Rows from block 9 of the image encoder of a small contrastive image-text model, named by matrix and row number. Rows with one number belong to one channel. Each number is 128 + 24 x the weight over its row's rms, rounded and kept within 0 to 255. All counts start at 0. After the name is the row's rms in percent of the matrix's.
After each channel's rows are labels from the 100 images, of 14976, where the channel reaches its highest value: "top examples" is what is common among them; "patch colour" is the nearest of a few named colours to the mean colour under the peak. Only what is clearly more common there than usual is listed. The data: views of escape-time and Newton fractals.
# convs0: expand pointwise conv (encoder.blocks.9.convs.0.weight, 144x48x1x1), inputs 0-47
# convs1: depthwise 3x3 conv (encoder.blocks.9.convs.1.weight, 144x1x3x3), a 3x3 kernel
# convs2: project pointwise conv (encoder.blocks.9.convs.2.weight, 48x144x1x1, transposed), outputs 0-47

convs0.34 109 [ 82 125 150 140 133  98 150 146 181 115  94  81 150 132 119 112 135 134  88 107 121 134 147 157  96 132 127 138 104 100 119 137 112  87  96 126  72 142 135 104 100  97 128 106 125 131  98 131]
convs1.34 100 [158 138 147 121  79 128 152 138 154]
convs2.34 130 [120 148 149 112 114 159 126 154  88 120 123 130 126 129 127 140 151 118 146  94  91  88 153 132 115 176 117  75 119  84 114  96  98 124 124  83 110 149 103 122 140  80 140 122 134  89 132 137]
top examples: tricorn
patch colour: black

convs0.10 096 [ 94 167 155 131 138 110 120 176 144 115  99  91 152 122  99 122 161 134 106 138 121 165 125 137  90 130 112 122 110 120  68 154 131 142  98 104 122 121 158 169  83 114 122 110 116 147 113 120]
convs1.10 098 [124 144 118 144 174 156 125 168 134]
convs2.10 093 [112 156 155 159 153 120 114 159 154 116 133 114 132 137 110 136  99  99 100 104 162  91 129 129 127 130 143 147 119 106 116 108 139 177  80 135 165 139 129 117 119 140 170 163 120 134  65 145]
top examples: Mandelbrot set; burning ship
patch colour: black

convs0.63 094 [118 149 114 140 123 133 122 158 167  65 100 101 155 138 117 130 131 168 121 141 139 151 143 144  89  91 117 128 142 108 125  98  99 116 113 113  60 137 105 131 103 107 114 127 166 101 143 134]
convs1.63 094 [ 96 110 105  99 149 146  92 138 146]
convs2.63 092 [109 145 124 112 106 133 137 104 124 145 120 123 134 150 158  76 154 138 147 122 105 120 117 127 132  91 115 124 174 113  87 155 117 191 165 116 165 113 171 137 120 102 106 108  91 146 132 143]
top examples: tricorn; burning ship
patch colour: black

convs0.86 083 [109 162 129 175 145 134 106 100 129 131 110  86  99 137  95 147 180 137  95  95 107 108 145 144 117 171 157 104 155 161 130 133 116 142 106  97 102 102 110 128 112 126 129 162  90 132 129 129]
convs1.86 095 [106 127 159 132 161 156 166 134 111]
convs2.86 074 [124 133 109 140 145  83 134 132 138 150 148 138 121 154 123 121 142  77 137 109 119 108 142 116 166  86  77 139 141 141 129 168 116 181 125 168 170 110 124 104 120 145 136 122 127 137 107  75]
top examples: tricorn; pastel
patch colour: black

convs0.61 088 [ 93 146 140 139 138 116 112 139 119 129 149  88  92 169  71 131 175 163 128 143 110 122 127 158 115 162 108  89 128 134  92 132 110 159 114 136 114 140 119 127 127 102  72 136 109 139 144 103]
convs1.61 088 [162 101 143 138 135 166 113 130 163]
convs2.61 070 [122 125 126 118 130 135 135 116 147 106 144 144 152  93 128 143 104  79 161 130 153 109 111 135 126 139  94 119  90 120 126 118 138 137 144 142 172 161 171 106 133 148 143 101  56  96 138  85]
top examples: Mandelbrot set; pastel
patch colour: black

convs0.73 146 [112 112 172 118 119 108 132  81 108  96 114 145 102 113 116 166 107 116 126 147 101 137 142 150 140 179 153 116  94 130 173 140 118  73 105 135 117 154 118 152 136 144 115 129 104 141  94 162]
convs1.73 127 [120 142 157 151 122 105 176 120 103]
convs2.73 113 [148 141  90 142 118 128  75 115 147 148 120 127 153 145 154 115 116 119 138 109 132 152 123 111 147 111  86 128 139 150 113  93 173 158 162 185 157 149 165 147 102 110 108 148  98 143 110 134]
top examples: pastel; cubic Julia set
patch colour: pink

convs0.37 095 [109 161 145 135 132 122  98 151 161 188 124  97 130 126 131 112 181 136 113 134 132 135 104 131 140 126 134 112 146 159  75 151 150 189 102 142 143 112 148 135  82 140 137 143 135 158 123 132]
convs1.37 092 [104 131  86 116 162 139 100 154 124]
convs2.37 082 [105 162 116 134 113 113 126 153 136  79 125 118 139 145  90 125 112 164 135 147 169 124 157 148 105 116 140 172 154 116 120 112  83 128 121 134 104 159 115 125  95  74 181 133 125 145 133 150]
top examples: Mandelbrot set
patch colour: black

convs0.66 081 [102 145 137 191 114 159 128 116 115 110 102 120  60 131 106 123 156 133 114 111  88 122 148 141  98 122 146 143 169 161 114 139 102 137 137 130 126  79 103 104 107 109 122 112 104 129 143 101]
convs1.66 081 [136 149 166 152 157 146 157 141 106]
convs2.66 069 [102  81 128 114 134  87 135 113 138 146 139 148  87 176 136 135 111  91  82 114 108 112  97 136 165 109 129 101 105 128 152 156 120 141 131 132 163 101 153  99 156 155 133 124 126 157 123  89]
top examples: pastel; vivid
patch colour: black

convs0.139 112 [154 154 133 143  90 136  73  98 113 163 153 115 141 125 153 113 119  85 127 120 143 114 112  93 178 117 126 120 157 139 127 149 154 161 139 150 159 100  97 127 159 122 158 163 158 141 123 133]
convs1.139 107 [ 97 105 127 116 103 153 107 148 166]
convs2.139 128 [ 90 106 141 109 104 131 142 135 130 149 142 153 123 126 117 160 141 150 140 187 138 136 125  86 123 109 121 136 118 100 122 135 129 116  88 174  99 156 185 121 119 111 157 127  92 105 135 176]
top examples: tricorn; earthy
patch colour: black

convs0.52 068 [106  89 126  82 142 143 173 138  97 118 161 137 139 128 127 130  93 138 154 150 145 170 107 117 106 155 120 144  74 121 136 172 122 110 148 148 117 177 150 146 148 114 111 127 117  93 129 145]
convs1.52 060 [116 109 112 114  75 103 124 115 104]
convs2.52 054 [119  91 150 114 142 124 124 149 110 157 149 164 103 146 145 141  93 152 151 112 142 112 110 101 144 164 112  69 100 158 171 149 131 138 122 156 157 137 136 129 127  81 144 150 155 139  96 148]
top examples: Mandelbrot set
patch colour: black

convs0.136 123 [130 153 112 172 161 119 120 108 124 128 104 113 112 143  88 131 181 138  98 125 129 137 149 152 140 128 112 123 159 168 124 164 115 151 110 137 119  90 155 142 107 136 109 172  74 165 119 119]
convs1.136 116 [ 95 138 158 131  96 142 160 103 114]
convs2.136 135 [134  83 128  85 100 125 112 113 118 131 177 157 139 130 146 152 112 128 173 115 135 128 106 102 171 123 138 114 112 106 150 108 151 116 126 156 142 139  90 139 148 109 171 172 154  84 141 135]
top examples: Mandelbrot set; pastel
patch colour: black

convs0.122 075 [137  96 186 103 132 114 160 128 112 104 145 125 154 111 131 174 117 138  93 160 142 150 137 103 149 132 158 138 112 106 146 144 162 104 108 163  96 175 129 108 117 140  99 157 119 115 100 146]
convs1.122 119 [112 135 151 131 113 111  95  87  95]
convs2.122 077 [109  97 116 126 134 126 105  84 127 152 122 142  73 159 145 109 144 140 146 141 131 107 113  88 164 122  98 102 168 156 125 156  98 146 143 128 153  75 104 125 150 131 135 160 129 129 138  85]
top examples: pastel; Newton basins of five roots
patch colour: pink

convs0.84 121 [138 120  88 135  87 159 127  93 112 107 120 148  87 117 157 106 103 114 146 120 122 121 138  97 111 113 123 145 150 126 168 124  97  86 181 121 116 120  89 126 149 119 172 109 160  93 131 127]
convs1.84 111 [104  92 123  95 114 105 119  93 115]
convs2.84 134 [122 145 142 136 126 131  96 128 114 153 133 135 152 134 108 145 133  87 178 116 113 120 143 122 127 173 110  83  98 126  98 179 122 129 123 102 169 131  90 178 129 104  96 148 108 104  98 129]
top examples: burning ship
patch colour: black

convs0.78 091 [ 97 114 165 110 153  88 146 135 102 157 123 119 125 118 154 159 114 114 115 160 122 154 106 130 160 164 133 130 107  93 161 161 137 105 120 145  98 165 160  86 131 117  89 155 105 147 109 142]
convs1.78 104 [135 130 147 117 121 113 108  76  92]
convs2.78 077 [115  97 137 119 146 134 110 103 131 165 164 163 139 132 110 133 153 130 159 172 160 138 100  83 166 149  97 128 148 143 128 163 107 119 122 119 155  69 104 114 153 132 173 137 131 125 118 131]
top examples: pastel; Newton basins of five roots
patch colour: pink

convs0.22 083 [151 134 117  89  56 203 125 125  96  95 135 138 122 102 175 106 133 133 185 124 122 131 121 116 117 140 126 136 129 155 109 149 127 134 142 103 133 124 115 150 143 135 143 102 144 105 135 133]
convs1.22 085 [126  86  86 127 119 131 151 161 128]
convs2.22 085 [ 94 145 125 123 107 123 134 169 153 170  87 109 104 107 124 147 174 144 109 147 157 111 118  82 115 130 124 112 125 100  67 167 134 116 104 128 110 156 122 103 136 108 146  91 118 107 127 130]
top examples: tricorn; pastel
patch colour: brown

convs0.79 089 [120 120 152 107 154  84 115 114 141 182 138 135 123 111 138 133 137 112 107 155 136 121  87 141 164 129 135 133  93 116 115 168 183 133 102 168 149 127 168 116 119 128 139 116  85 134  83 136]
convs1.79 060 [ 92 106 105 103 122 101 123 113  93]
convs2.79 079 [154 120 123 116 134 123 123 102 162 160 143 138 126 136 124 110 137  90  92 136 158 133  93 111 166 125 170 138 125 119 114 108 152 129 107 130 169 104 172  75 145 145 174  88 112 156 114 115]
top examples: burning ship
patch colour: black

convs0.96 077 [131  86 114 123 132 108 109 118 135 114 131 150 130 143 100 113 128 110 137 131 117  90 128 118 102 101 137 147 101 134  97 146 142  90 107 150 166 116 120 183 156 163 132 112 104  87 100  63]
convs1.96 059 [148 169 161 123 137 142 147 162 140]
convs2.96 067 [155 133 153 122 117 176 130 145 106 116 133 129 137  93 134 115 134 162 123 122 155 144 142 139 128  93 123 128 142 149 138  89 121 164 129 114  54 149 121 172 116 150  91 178 159 129 147 134]
top examples: pastel; Julia set
patch colour: pink; grey